{
  "model": "segmentation model",
  "dataset": "larger renderings of crowded toy scenes",
  "train_examples": 90422,
  "image_size": 64,
  "crop_scale_min": 0.8,
  "horizontal_flip": false,
  "color_jitter": 0.1,
  "num_classes": 31,
  "output_stride": 8,
  "arch": "convnext_v2",
  "isotropic": false,
  "norm": "rmsnorm",
  "hidden_act": "gelu_tanh",
  "mlp_ratio": 6,
  "inner_norm": false,
  "patch_size": [4, 4],
  "conv_stem": false,
  "depths": [4, 4],
  "widths": [96, 192],
  "kernel_size": 5,
  "init": "torch_default",
  "residual_init": "none",
  "optimizer": "adamw",
  "learning_rate": 0.002,
  "beta1": 0.9,
  "beta2": 0.98,
  "eps": 1e-10,
  "cautious_weight_decay": true,
  "ema_decay": 0.999,
  "max_steps": 16500,
  "batch_size": 256,
  "epochs": 46.7,
  "lr_schedule": "cosine",
  "final_lr_fraction": 0.01,
  "warmup_steps": 3300,
  "weight_decay": 0.1
}
Rows from block 5 of a small segmentation model, named by matrix and row number. Rows with one number belong to one neuron. Each number is 128 + 32 x the weight over its row's rms, rounded and kept within 0 to 255. All counts start at 0. Numbers have three digits each.
After each neuron's rows are labels from the 100 images, of 14848, where the neuron reaches its highest value: "peak on" is the class under the peak. Only what is clearly more common there than usual is listed. The data: larger renderings of crowded toy scenes. In brackets: how many of the 100.
# fc1: MLP up (model.blocks.5.mlp.fc1.weight, 1152x192), inputs 0-191
# fc2: MLP down (model.blocks.5.mlp.fc2.weight, 192x1152, transposed), outputs 0-191

fc1.228:102106133160048074127119121100077129115121121129137093150073138102085119123138164164145139093122096160139131107110195146135082151118061121169131162079111097126109140132137108123155139167141127132155097123111107140073166149153138061107136112146142093111140109144176159090132087123159108161180128194177226148172129166154137100138177112144130071134103107073121056070130117127153165134158163076104118075127152143097156152106087125125130118199172148149137123085068089150075196111039080140125190143172118147095163124179151067123138188132158116108135127132120106151062136120135130133
fc2.228:138122127155175144061150131093103178133144095089101104133147112155110140120193156146167134122098093124137106103143181171124115086091184131096095117143133116103135137127083126155099104161148077109111114095136145112092146122132152190165080168195145096151082136126116198119145193118096139163084079120147055161137082133063151186160122134098089114160190132099155189164136129122180145184164147189150089144154118129105108130089168138108090160158085176116167113119058154167127143139111107112114204133116152119082128137176128216086166115154120097101137115147146101167076149161173091111
peak on: chair (34)

fc1.647:101158096107139139125121155134170129094110122130230119093158129130141087252144115079139153206148066140123185197122142130153112142112122080081160116112111134136081071074128131149151116208096069112103123120149102114157135142159119113130093116158096140130122136125095105093174148193096156127114099098157137124087168105172094198094169170124142154062072135089102081126109160151131151122101142084083097111074147111124113153133197121159125093104114168139098114123106105153131127137089111156149166095051125116105166133129134146060092073125094142106173121160130108156168148125128102110
fc2.647:051111194067114122068098094154137111118101134137180148101099127097160151186126166102150128121133164166081126132152102111073124130154092094108199135121100127125094101113157133113093078125156127170118129098079129122135151151085115126132105169093093066140095149123104156171110089084117085126120093124139167109150119176246160121154183176188110169087129140142203110081089100192108168108098115127139149089186167124101136111089127169146175135079140147151096119098137144201166119160122150176087145127132074165153134132166145079134119132145105146198107154081121141129119098099136100108
peak on: umbrella (50)

fc1.709:082132156129143111107091204113131074142142129086159066115148135122172125138086149110142103121104105138149178096115083184155108108092119133124094192118144161100081087060114118144138127100107129155182073147083134132092048087127098135162129137102164137115129218105156108142172168173162107146181150074136128137111114151108102159133089099134092134123129116067140109156112131093122178126087158117133158097182140109121108134117113120153107082140127177154127121156021136148138190076137089199091166158102114120129100137136146182143136129067104105114128140103117072112108193071049095138
fc2.709:099102089125145122101149145108112126173130167112120140174158142158134119155166149131192145154148187092113184142114108067140132158133175107153099124131083148094114114114152103109064090105085116168164105163133106134132121115094139156020126142172159121119125192122157111155128139139128147066133169060131200140126117089161106137126169111143104095120117147086097185093149145182132201115098118151191165125151182106080167117086062089188113148148105114206108154057166161138119096122160162174081105125156119163143103158107123034127152146131138082147155117103129185134108101131124113161
peak on: bottle (60)

fc1.38:106096148170078127109080080095137153110158117094149138172149126091211125140117061141083128131116076145103171098151128054142049142088142126161084128104099148092140092155096122186156131137114068156140110144114115146126153128093121137165142079149103091097145104139099159168201134164188124161138100130117110186120154175139100139116108131126124150118064139158157113145129165172112089159179124117126118160106130132121164073159146088100064107132103111120123140093107139112180105137069173177129129146136163139154195103047111181106089095118184049135127144146128095140166176089105080062
fc2.38:124150102074114151130134140141110120151170137162143117171147108116129122114148176172155099134185145149145095097145131072199158120097211128188138138115100125157101044128038166141098089113117189087143083082121174131119167156168093145123130117122153100146148118085081136152167146165096100145130100098161147127151141111146223089089147164163118153121165108205136107064109080141150057174127171100135176136134069144082140093123121106066129126128119156120151019141126112132193127146103140147137156134144134140133099074142126125140162077113119121144131159129186086111140125112127089090
peak on: chair (34)

fc1.667:124174069088131106173147073158111146137126161106108153085155135118211103186140054132175161087142187169118117142111134083012145164128144073143098131134188157132101165121202128134141121208128143107166147173104113163109094082085139071067102146138081169131153137121097139087166144176095121099096115051113145206101142138147068107136079136151125104119125055119087148102118141202085127153157111145087113129089098143140128115118162145127115136127139106089112103077119122130094132082120120138123146137091134109133157112112118103074144126128124137150132146177116133135118069077088110127
fc2.667:150145153165153102101171137115091142133122098126110094078154121170123190116141131141104147166048130119114181078120121121128153189157128148117214099151122090156113100195113127091133182172155116141143113097122079147158133115195157096168095141190152149135109162146064114146130119108104131208104126133147170163115148151115131083122095178139111133154117118148138140092126177091138146174075134155173102070216136096142160107128099104137084134064150087175134140101140126111170120078130139118120116088125071118153145160165122151109118137108062149080147177152106158057062157124137086049
peak on: umbrella (62)

fc1.643:123166099160164099110135047094134172080130158128085118145120115145117137157057135142157122137141135131136223174137145119143158155116168086124132180160040137101108132089135136125102113106121074136137149081164103142098095099155159127178117141145105063176113115146149161129124171180117169234083132076131098184142109094120151128112137147162167086154100113154182078109202105105107149115120108036078081155162163135136159140133094154071083136128160118175150096137090114110131105129115074124105102130115084145120122183130113098072141056102091086118088121101100129153119140143128130131
fc2.643:099123097098119174149093179113104165119102124108158128147147144119148171162109151116104176141125131131139121157135174094145189102110126080084170112094089180122176145139139125100127122117170142117149141164092096162155118166099131133062123131118198076098082099156077128127086059064076174135139148140147141070110119232205093123064166146112121158147130124090106177157068103107102113096108115162181143120161123110151167120125133090065153138184180174188132112109123081142149089172118130142147120206170116169142167179125128129142113073103114128116135172139073151138121163084154145123
peak on: barrel (96)

fc1.119:093142182133164109118141132089112148135151131144101095117111121083146125126074128122132128185107131132178131131102177175154054112105089104129078145105105117142187148179131105140125147145159139087170114105125175165133056153089207179122103094128117138164140122120152113151166122132152139165110106095127141173086154087086181072094134124068055081089159084130125052093078121147080127100134070074123027096142136130128226162104168114140123139161139074142110127126124108056140129115126139144109089156138148126145154103168100120091096084111130144088112139107109160135090156077162159078
fc2.119:180115131116133105070099165157162161155132182114190170146147116067138159082192187129139168174126108102147106047141151144155179139074129153146141175103167152095102101094162151147100100108087096168120170147125132151094086118087086160129125120094121105099130129127070180097121095149168092141119111134168069143138146110146132131131147145100155148082112114089133142122199123165089061082131100187189092160114106166136128128120117098063129152138129165148158184072186100078138130153144120104178144096085188115057089105143106125162155103111128139124091138097119098060062130107143122146
peak on: bottle (35); snowman (27)

fc1.9:140121124177068124076135125048100126122109070077161117166121150128106084135154116121113155177181149143158152177126149119100088196111121145139134124112120103157136126133115124148213140129119105133122147130145124107114096178053168158180130142085127139106089157098120116080090092113147125142169112132113139174172096119099056169105154093100072205134152090177160106167131081195104115130148149085107133065105131080143138212116090114122075153164080120117128235122154093134136089079148109130077084103130132113083146126162089145135133158066149091122103173110115141131157126148132142095
fc2.9:171170106103124113123094136148145057165188101177125116158114144077142134143147175159161127120103107202142170130127089040118156117146173116168152155104127126150136071135146108119168131127156194122149146128150148128112146129138117162147145159065161090140115070153127133148171128096192141147130168142150136155153134131163170161158155140101098178176154138099123156108100205136134129157121159113151161133144112197166152067164180086032053095115159102144109094128154062164102119117135186170132083096117094084131123170138150115132101136167147121167105124136181052108145136059128109094
peak on: chair (38)

fc1.328:098174144020151118108080157093173099172106127183150156086127090184144126145159135115137182159089149166118138188151109089163082166117124133117132143124142096110094122105147132144141143155150120084124141132102158123179190137185136073074123127145162119114115124107192136127094097108169094131117106101116035179148145112150136132118158214114125116101129087018151133125058187136122117116166106136143065135087114112138164094144162135147130119107160133115089117112091135146035113160154096181139138088118102119172155103136115194126116160163155167119106142110134148163155125138094092083
fc2.328:062153082027126107107134173128170048062082097146092117120130163141061141087128107095102147121106182111114122092134155065125117104172108113152174112136140137116166099177086127108201112127117115191147142117108094116085077102129166103124116131119075141147132098138082017177192116114130111119115110085133162079156092160188125137124130101130102147139121138128146098098134078104107144186103154113101119149160158157126125124171178144108118119082109112127107122089170147207107110087090138165128086169133088112108153112075139092130151123094111099104155168086123145121112087142188103098
peak on: pine (46); boat (33)

fc1.163:132177127138145124136161107125139097106087156153125123190061119096172098144112063134080169114127140172138123058142148075073142116113142132133109138124157200114163144175134124125199148136137097110102112150063106136085136124093082085071132127094116078215100141156165160151155105154096110095067139113107081153122140147107085090091086167162102144134104123143140152116075146191047170124134098179127156114104175091156136154139128116098118101198099106071209153117126132152105147133108097088106119123181127160099160146159180103101092111121154087192149152128095094132103162126118107183
fc2.163:111120138115182184124152142130110154093120141108113101068105140167159126127135066128080156117076142115113116185131104182133110186173106159087202093155121132079144118155120130139133165167134120067073137113117080104155104117098166099168119135119183102168132118128149081204148136098114162137107097118141150112120153151049103129105138135116100134169154146119092188152164156095167105111066159145112120143130165093197126164189094117178097145164176148193114093079124102119146120138172113106084170165137114087091190118210145127117139131133049137033148157100117119147115113090098131128
peak on: umbrella (27); teapot (26)

fc1.762:102172105155107167096168060143160204124103162100189112174147115108158117149088156128108170099134148146107109113183112091170106164110116076146154140100159173153142068124059128141090107191081099088084103149136081121143062057103196157098143123126114091140127119151098101105121113172160194162133173132138121159151077198157139126085145193128154113142097212142142112117104160116081135123143076096107106101123158114163138154105161127061084132089169128114127152090176089083145158153093170140140153086101095126154120139144140071123102112122175122141163104125092144153161143112075147104
fc2.762:148090114163179115183113178104125184127060104192178154132112159152147210142175098157137121104125086110144124183135110155118125150167122146086104115125115139152163115073106127143154138158141165156091133122167067183200103087134056116124142131082129039133207158135083152142098147134107104104145111116106109150094158110202157104155062139099121170124155111173175137135137173089148066099149091061103113190089181153161125133074168130116128163156135125123100119151096128100111144143115140091111116120087093144107128139129122092120124065148136191169136102135120153191156167137110134101
peak on: arch (34)

fc1.101:094089127137083101116120126127124143095095104167129079210085163143144139124194170162151151130070137182173159095099154098095090130106101127156053192173068144112114151115103153156101129112132110113125149141198150111136178150135156115073100126115097129129092208182121123060127182098113194174137156160141129163163153181135090104118111118133127082139079138133180148138170094117075138177054107079156130114101152108124115111130123112126124111104133159112082085078155111111142195128080123156145105075165096088135141119207109109107138105122129077143115151123140078177139117180109149088
fc2.101:076098123124103185204202066173131137121144182143143057108097142090163184098147136159127150100130083170157110184158083084141121124124173161137116155089142131114127146074099163113121071107139150122172152193090126100105105174148148153139106114151106103154098158044109144111090125094124110094125135101151137160144139176111190143104164072112188141146096134134085175121120114083150082168074092134129138164074137133139138082190140104134123110133124074118095105130119164094124091112139148176115139132156115138139085054192129167141108131065133098117187129114083112189160154139176132112
peak on: chair (55)

fc1.86:130068138089189145107177115136106143112213172100126148175177092180121145157174098160095158060117140114038107117153182089109058178099119074138149151135150158099121164139100177151184134175077101089142119104177155101107146137117097121110197116095111136164111110147134104172185079139115164118103157152117150161110118164141167119189121134160111138171098156162133152131133117086103129140094143149146133095145152028157089143127170098119078123128143129106127144098168118088139139128150146122132155173144177055138152119145114137105114138083178096125164169090084147116163202096118134104
fc2.86:095133163176127107160096103127150095143078122085155147172086132094100197160103202167148163160138139130143089173127135200162101104100089146138081106133107077060221177104176109144135131109061120117153112093169113089134099151124147131096101078148148152125142197138115179055141102098148118102085114120091158106118157164165124122161131064164138122149116141112127197053123124102132095150121176179107134128106101113076131044112110145156176125102142100107093096073140167148127084147122127117056148150166122149161122091102106095139118127126127120145105061099122093166100118139104132162
peak on: pine (33); robot (28)

fc1.747:121141062093167131132152139079100109097116139193179144144158113115168094213134076081121148157160087086133102115112091163086163143116139111120051100179162152115120136101107145148172163157059105141098150146150069165079104106115119115096143157151091122121153073067119099157164105158120122086113123124173126130103125120191079098185132119177158085111139052082087090114164148146118156110185133099079127147113142137114091132156134073181097129136135114118154098130089089144106151160070130109193177177139097141116116080165121118074084144108109157197185164136093138130105100114098114127
fc2.747:142131195156087067119136166166118145145148123184107117084133133201141118124154105150122112151121141129094115124134152070133110138149103151105181107152101131165148130189110117043135112130124047176155140184082113164213125132174168088129120121100199104175135157128059155162162088150087208157133108106145167165154097132109111107118157114140118170143166089107170191151120150084136121148092113184157081085158128078164132118135119120124136176078137140196135169104147128163146116120114166146118092097159114117151115108138085110116165097190089121121146134101083148058093143149153084074
peak on: umbrella (56); mushroom (28)

fc1.325:109193134135132095125170133133142106133169094122108144126170117102140142151174158172070087156139122142189145156121130119146039130105127083133116115150166091088177172096197090120126097168123097093092144065113118170092116060107124184144097141143131145131114160155198105099119146090108100112090124128138138135085143124124099059168137172137086165160155107112106130116183062165127072112169091130076113151114170129178174091141116132173123120175094133130104152122141150122169158134103165119135168177119101043118142099116130170138132133205122178130095137129131187093119235141175116137
fc2.325:098062036148170192113146123096125149111166117158137074087059119125120097107099104062166118111112156153151134085157085132121097131097115128181157135152091146124190125109142157149102083106111136113112175170062128142137120120163100252100102160130128116101054137108111072137148146158122172161128141121156108081093127127143176073146146147128125112108098104147095068165113131116116124118128142081198108094107170119191123163129105123128118168129129124151123109181177158133135201158073100142158142122111119144136105108097091132142147185118108129049195198114131116108158148123126132160
peak on: car (27)

fc1.544:107129140161150181093078159064142139159121120139131104105138139153161105135150096109097165095192076102080121133196091094127148199105121139123154097086138098091116139157106133158170163156156176162051118093124087150152174155121179149104140144109142122100161119175083072159069117159137129130091134159079107175104188153157117105150093205079064120136102140127095134161137083161143185080131115140155106100175119124163108124152170169151137133177125104126130163028168087086113114175125112069143136120105156132089121101115170180106115117110121098119175111137133181083181127160127149165
fc2.544:150094117141151161122170145106136185151176133111157195129138131140151080136115121120140112084097084159134176115120149148133115147042106159123111112066056132087108126056119104086109099151154130139131155083137121110131136129197106145120159089088109108100128103119089118168106150117186097106108138145166106159092134077142111113116130077064127097113135129110093139188145152105177123195148123100104129088150130153184158255131138098146063175181050129116143146135161170127118128152151154158123096129119123080141108091090160161122128147118187150095100105084081082133104118142053173097
peak on: ladder (26)

fc1.309:134158165178110131165173148075121117148116137154166127244104140118150098161132144098100150085154142156156182074125102121135127084103172154213115167076139094072130127137132177132106108078152148088098146134130141149090195123127171069121121107159135116127100093084145134128145128129090172173150130149042155110137116183155108156131136164106091070147073130114133128124127134148130118091135117186133119159100163156150148118087143100144101123163103136117110131142180067115079124097091114175132178127130174179032130070154177116103123060100073104130175139129103158111123095105137177160
fc2.309:140115145149069149085141101119126144207128128165119125129122131166135111098133149119166093070146124152118111130098180091106145154117142074153130110129104123131094117153160132122180144098109129209189103105188138138079154126121144128144087108140178117134140131088193184203121157141150077079063111130186175127137118110113035117125103142087084114146094165175178161139075105126123173142167101125173122163103150128146071184126095078113069090159102117139123133141078110208159133134157093183089116136131156076142086140127130097198112162110132106212087090146103148097143132104146127130
peak on: chair (55); dog (25)

fc1.488:100182106117126172128100148142109121101123156149126160146093111119138103133226113164116141118228131158088095054159187102112152164116088117123135132141107096169124114120146114146173118132125115106129150178165140145131138123144096165079167109142155159155191177138148139094112168123114190182164175158199160050109140155155113130200128165108094133116168097092146119110165123176111166056106080095105055091113161128151185108180126152137111145089141147128161106110129044122136154109125061164136098166110113172164154143167157142132134099165096073189146119131132167144118124113112114097
fc2.488:099156104162066099128162145157146112161147095099171133112143176139176150144089082209108094155117123106167075197122159131088111179187131134072139140096147140130104148116136149102116144081077163108147142105162145147130155142150137149136134191142151225119131157110090098164141137159145130152157143177148132083150117121141131145121171096085092079149146135144148178096118184132151109078091167081141133185032186128136099141181142133108126126177154168107105089125151160128185177088140131139118081094190140166092110125130169155137106174140102099136134151162146089078090203124157125070
peak on: umbrella (26)

fc1.273:099191179128118107145162137137123082161107144138130112122127159130123151135155138136157112167101102145089125105155132177166127070116105073120091162156180066150138203150156094141157105103070128084184111184099122143093143146086088096033151146128153165127135103104119049101118143073192127131089118091112205143106101088176102068092144143112188138139132102114101139149153157143122160174082157132092141033140133126088130119144114123092100183138230094105119147129108148134148172112088139118099115172142112142104054140128086135080133115097162117068151130100123166113127136145117128151
fc2.273:155155157148105126159129145105106134158145129126147153131124113101176098103174109193144129164115134149070143110109110083211128099118144130115076164175102167120134183147149163144109135121093121160130168141092103149091146163132150183138118097102136115132164174184147177142140122093101203070101118101114200153153111194065109140105157116142132210127146156124071132091168122135123128090163167143162152161132164124096116151168128152113104082144165107089089111066139140178164131158085160182120118146130146182161108131097127071156140110121161074188178189118100162167137083083064191168
peak on: arch (88)

fc1.259:112167118129125132083165159118146118127118091137077127154155085109119098168109124160132133136109154142131155138103100133083059175115129106101149147107115152152156173136150046158150126188130131114093150156168090139107103139141156184140163101188174116184162106181124128124155210091116154152147156105165107196125164118155121059115127145056122069099073135118122087111117108177103146103173111089120034109165155162119214139140110138138125148091138107121140113137141074140159152141149143137182156142121129071147185111137140069138213111094120065167113147097119168160076182152151096109
fc2.259:129107142076152037125123158126154165102100129103104136178112117009170124100103161095126154121171188120138153083106164135133219089087135071147107134084129162179137113074136134056100132108085130192147146162126172085118130142140117144109156143083164108109068105151092108115169098137147152158115129081123129126088072129148123148062215125125166141172118105113102147108087153199104114095150139161179086117138160119109132120128140085132186170121137159101099131106171117114135131166131148146158079120147131193155123160151113084131136062131121111155094134131091110133121099083151079162
peak on: barrel (49); snowman (34)

fc1.635:139195161153142107074148143124154099101142112063109139182194103167130141122180165157147108183143109223139201107099145097119132131105126155164139160076143137144122136137138133150088081072130138122164152158094162144100100130171139129174133137134132139104087178123160118133090128132166221166109089121114151159191091166112116108096137134108117158112096152165139152119145088112155100128131124153121013116100156097150134125075131164208154143129152125153119147148103131103074091089051145152111148167142141100112081049100117088180164130107080101160146155118132145064168141113147116158
fc2.635:154118104084100160134088107177125141148130107120143164109103124138131111141140142113094107110155148110070070109070120122132119126115177152171086122121161134132133087146119168112065105041087098100184142149072156121124105189131139126047130144143104000143139142086105144168172059112135175134125088147105195092149083152134188101151117168166148153113069140115098131159063137176115110118065153183113130097150095158095161132143112118090173161120131118146161122104120175089133084175121119169080114142097142148142120067132124115139141103171070136155084154129110171170124095104097136143
peak on: chair (50)

fc1.360:038203112151157162144150117166131196163200144084145162109135090128102065130187056162095147095084103167203141143124118126113092111119137117164117135116173142108147129066115071123166076115130110073201108155137111177115120098091124150147111135153085095115144144167186083141119110190129166111087135133105142157127155166138093133137065102104115166087099129157182121102144086180120077122104121133104088087113133116104099160123110156124091095106180089144180153149147094093163048147122137099140133126179180070130137105092123108137155118166135102175140164108125108113136176103152133127
fc2.360:135121029138140162077155051153086114127138122115135092081097105111155154074101164076110066167145136177148101119079138176165157142144178173134147130189152136162133134159087187117081150107092200110159129123099188110118187145182099166173107111147107128122134149153080159114126162101121083175156120075157103097127143129127215118153142164113093150111064111161134104115090120110118119162153164156137145123116096101124159109108119069136142144064127088149108092165164119093208133150090207159121108120131115111180116090119160113110124081154127153152157150111146062128121125142092102129
peak on: chair (50)

fc1.64:188197119182194100128114112173146109136198206127161115156136114106088103117118046154145113073094082148117156141135163128145175101108149138134134068115216102150096135145142148108146120150121164116138084149115110142107158078152178139141132088154169176103089131113087072128126093181103131138167161152121189098186058133168145127098076138116143085173136129120112098088124083142132119069114117112137100136133137096119118124068193081119126122193155103094151071109192104124055159167147108126126090115109162162100119155132142167101144129107142171152144124136110114145150162207098132117
fc2.64:098118115171105113111082144146089136180100089178163103100118146140116171096118080033174140168106170145087142174121123137123103150111040128157146155154255165175168094086120121126086125114102068130134102110123116133118117125192091114124128155105133195111161114139123117159115102142113147150126116138174102144172118120125095185158153132092129122146087159169123140126138164120141112135137147110102160137111103115155116095187153055127151126165132123164095076087168161126122090102107132119082194159149069124159064062045098144114087154143131143118110155164151130146137093063149108141
peak on: car (27); tree (26)

fc1.58:120119120143180119117124116110121163117111148140143179135089080116188134151199124142113129191114111135097147137170173178168096137100134145172172143063152152108151169102084050083166130120145138130132144218099057161118120173093095086146182135127134125112074131182084139123144102095180134113125013110156082175161088140108110111118111154160085126110126097125145078108153117151098113126181160116146138145103157115081145165102137202094119174143167146177133133102130106108144108097100104151131147169183154138156119077135090114101066146168085057155164125147160125080136102108119102109
fc2.58:172073114171127177191109126108139101154147130147076152109109148111136160171181136117136150112135132106114147135072151134135053103144136165119133102101159068117181121140116137147118092094123118134166192162114119142150075121183105194084096154163135147086113135129133171077165066196144135145155161126110162114172112112163116131083072099102129113101126156148145119164159202122152148100070115148191109158132178153133091162144155086136118128146100175111137136155152096132164155126133119128158129137077137198081173072105131042070148085089141069179080116188170137096155149136074118109
peak on: ladder (30)

fc1.525:153123117117165211100129132151113199125105120127161102134066099138153101172143122218105104098144100128155180079181125100174120140086150167159142126149102145076153104147167093164091127141136120141121156155124148167153150099144069089123186123112115138232117100125054067107146116169182076151158120122027127121090086078131119117139081152135159119090137098143130127116139084117129180145135123183113150156117116112161127085136182085114135147115134160056095099103166113119138166183161153133145113150128157141184149156160140154039113076125147143138155119092104107119068129145139132115
fc2.525:044067135089125147191118138158158157128088157114135183069102109131159120099127106074131135098119160148129046116163130096085070125177139125116125121155139098088147112132106174071153096123149147134182108139082148139142104097147164136104158097142112066147104111087102105133175154099192147131080141181140145136175081102107095067168175143188132116146102159173128120104059139142162138144165109096157137158125182130151138122170142120144103088082097052113131128112200153108122094184072107144122119126095064198067111119139140109161085142112088123107140189136158129138140074118122097140
peak on: car (74)

fc1.230:145165103117091140101160113092173123118125134102103153125068132116234060183186152168123151120138124126138132158157155129138113143123117136143135140057118121099204146084141054134144066200151078111063127111148135154134095128149163149160140112151157120162159115171122142153100149151125114139137147168093122142125167096176097100113126204132116103154108143085128155115123093150126149098188077138089074154128131131088137118127088149117194127103146086091117153130149101123193121110117076120186136174099082089065127155163147115081068091169127125110139150109121227085113110178111088099
fc2.230:100082111098189093140114189079130160128138156115144156101172145142168099134137153085192152112111182138088139083109143110152125125074069112170108160150174142140115113086128159133093105120117136137134134096087116110167141154143113109152113151077121119126122166090105119115106094117131149113095148083117218154140163100100144160121123155129125128215101133107021124119131136171091167132090134144176170138152136118146143152168169110077170138099126072140138133049161154166087193126135160133150148073119095180154069159151091134062096141120107132190109146205159093091097079127107188149
peak on: car (63)

fc1.585:134061143153133098069140178128100134130186225142076139159101080098191132148130165143122159173112134166130111205105106141088037167128149097172149177123160083064124125089145091158132161126145117139121114121079120128103081162138169067127069074105160108139124149119159122120137117084169115121043113108184084181112176171152130116127095109128096084107156156104125104126145141083081087122071112073168111133093181109097172140120178114094154100133150049152129132096153147130176088070136121106131130120142158152155093134144179126079116123114131120138101117129153158144090135114111110124
fc2.585:115118109132180228137099122154125174128166134137176142114126088166092067161153095107160143071132176155118142111169104121101158081090130095180160158169163146084144132113136076089080115128108122204137115079137089111126112110116154171125126127159091186154126127169128150140160121090118133171167087158115150075116175138144091160175147143131135104102060124116071139091118113060149122162213186186124128109140099145108121166140138146188142142147123115155104114101123141111211130133132116119175154149077108157138133074103141091101167100062140190161148157101116111045139120081104139114
peak on: pine (28)

fc1.378:127137105103189128115147166142146130089185188143175105167152173137136174159107151098157138102099086144095138103191141136143146160118067127135115109157130075170164079073156106179100163155154116151130144204157166165124139137102067099066106054096148109108151143125107127136153160168127118170206169175138138154106127180124107144151125069105049086134163129128127120160094148096082160114142120110176154134117150078067162142120145087159122117126124143106134149082131135157193135094121118202166145138069171146090107158114214123142161158158158121127143127114105159144158182130136077170
fc2.378:119126134150117134062089101104132088143112167137156116133104080102121142139117146133096123140117179130074070084094200102163146120125130132101159194104150134122146156153150062101126144159062106100127125138128097127146152134151118090118070120091093137141104147059149157164097126135157135131115108121103161103165168089136158103184131131131117161213095072134144085124126153095117154162146105151153151164140117097161068119155149058142131139091085141103136138117070102152052073104141166111092194171105155117160147095098120114192158113069048104163130131116132173114122119054119136238
peak on: pine (25)

fc1.50:109143135068164138137170098096183135219099171089133191085158089101140105184062133078109184165084115107136213113119088126148145164109092088139144143120105139168070180127083131136107059144083158149125148094155089128111124105165135116101121146117099085128120101152179104154127124060107148124084141135146133129099181095152175183106124162138105120114178141173076113135119129100119130106141111123124029155115110154110135140124133139119130136121202093140165143103143133094130130111138168122123172133129142165123116104138076066113188089110175091170216146162150146155090100112113182149
fc2.50:144143072124163077154122157119122140117182122102118089171186162122118087156188128116204136134077118133136113187108117103102153078070130136176147135157110110147103126060143094116138175159178123119121123134183105121153162143095151073138126114069107166077143150119056159104095057100134161098160132145105118146120173194180130155127161078106096133107140145104125144112066128129093132085127108119087160085190136133103101141104163179137065162178176152131124140134134152151073089099188104094120095140149108106099092113125087127107222146098173171172137111134095127152155157094108088077
peak on: umbrella (33); sofa (25)

fc1.444:114199191117128079111185148079141126103105171155141127161165119070146177129143195123181155121096116171130064123105207126085176100100161129166120190112131081113100131126106128144156090098167147115132147122067167201142078112106147176136119087136159120143150158100122099090119112098134126144098154118082125110156165117138131078100125150156098142148072148118167109060089109196107148067127081173145145121152129108082153167139134089124141184137118124159166099108120092153128132134088114098116137158157138212156061084089161125123122131038086101082150139125109175126124109119151135080
fc2.444:167114132092099139105097134200118135140154111166161129124153161124163126103147152146079094063138142151105215120103121137178153132182132086104064107094060119089090127115112144123093148179152222141150119137119149126120176142133161116085083091167128064129169134150146154113167131115106098121144149118085092132124130121160149145196144122221171079159086200140141160172173119107140141094118173077122141131181155197115096093119101167096141065201110178084065116114121143085145168168117134167117123094104134143136121155118119128123125156127171084155114120121082139130134191098093134115
peak on: arch (46)

fc1.627:084135187141165158110093177144132149133118068121139169144084122057151155114140137130139133177109127131180189132118181153180129215110087141178093106100156143155155139113079092144105075159196135144163112097108144138107122142159123144087152124184179112136164114174086108125131159111137125138187153139146100113134221175115143182132169132038197080153121159080144121107110112140102116120081116113132115119137176153132158088104167200143109103133146124077150099144140088142065132139141106149159141129090158157165127080151151115162124086169092116182094114143123180129111076150115199133
fc2.627:164130172065117125128183057090103110133095109112136148144103081103057130087099131110135183108113171119183100111135174122126104142167186143107100107153101110179165106096141144123161139144090126137141104120180099172150126141115161156111152123099081162165092135155102139106105168142118085129143106113096148129129122109142108155131147120149141126129074057139094178124188109110109119145139158142168045220152128080124107083174090104184147179127067159133109200148174086129119137138152157079095091099173165171118082178114144136135165154084106099142083118114152142083091199106077170167
peak on: pine (48)

fc1.380:065138108088118154112170125095177128123128127131123111108162133169102151123131163117123143175106167111176137111101086140124079141104145090200140159061134120151098104088111115153118049119127084076163164078190144179105101096165115157166148118199154095137109191181136158127165155064132131117103134149148108121175114118150134132096133175106118117158160115110069112119153076086136150114142170103140059132143158137104145141146112147080045095101094111151176157141124097080131153118186167128141146138061117102145137155147099097125125111163104118180177200077122110153151161209141159056
fc2.380:126129129077120064162105118135172140115119166134093085147147131110159127140109146131159125163175140101134159143104140101147109119082077123129120114064135137169140141048204187050077151140115063174168138130080147138154084147108080160060141141086193123137096147124063108153140110120122120148107095072124116080126155145182090073098160110110153152109180108097143142193049154096095151096110128162154125111081141085136108124093107063128173112064129119158116140146155174121132111182140140173110128157155088155101121135095139083110163156126144180148136154075076108188146084124162121157
peak on: barrel (27)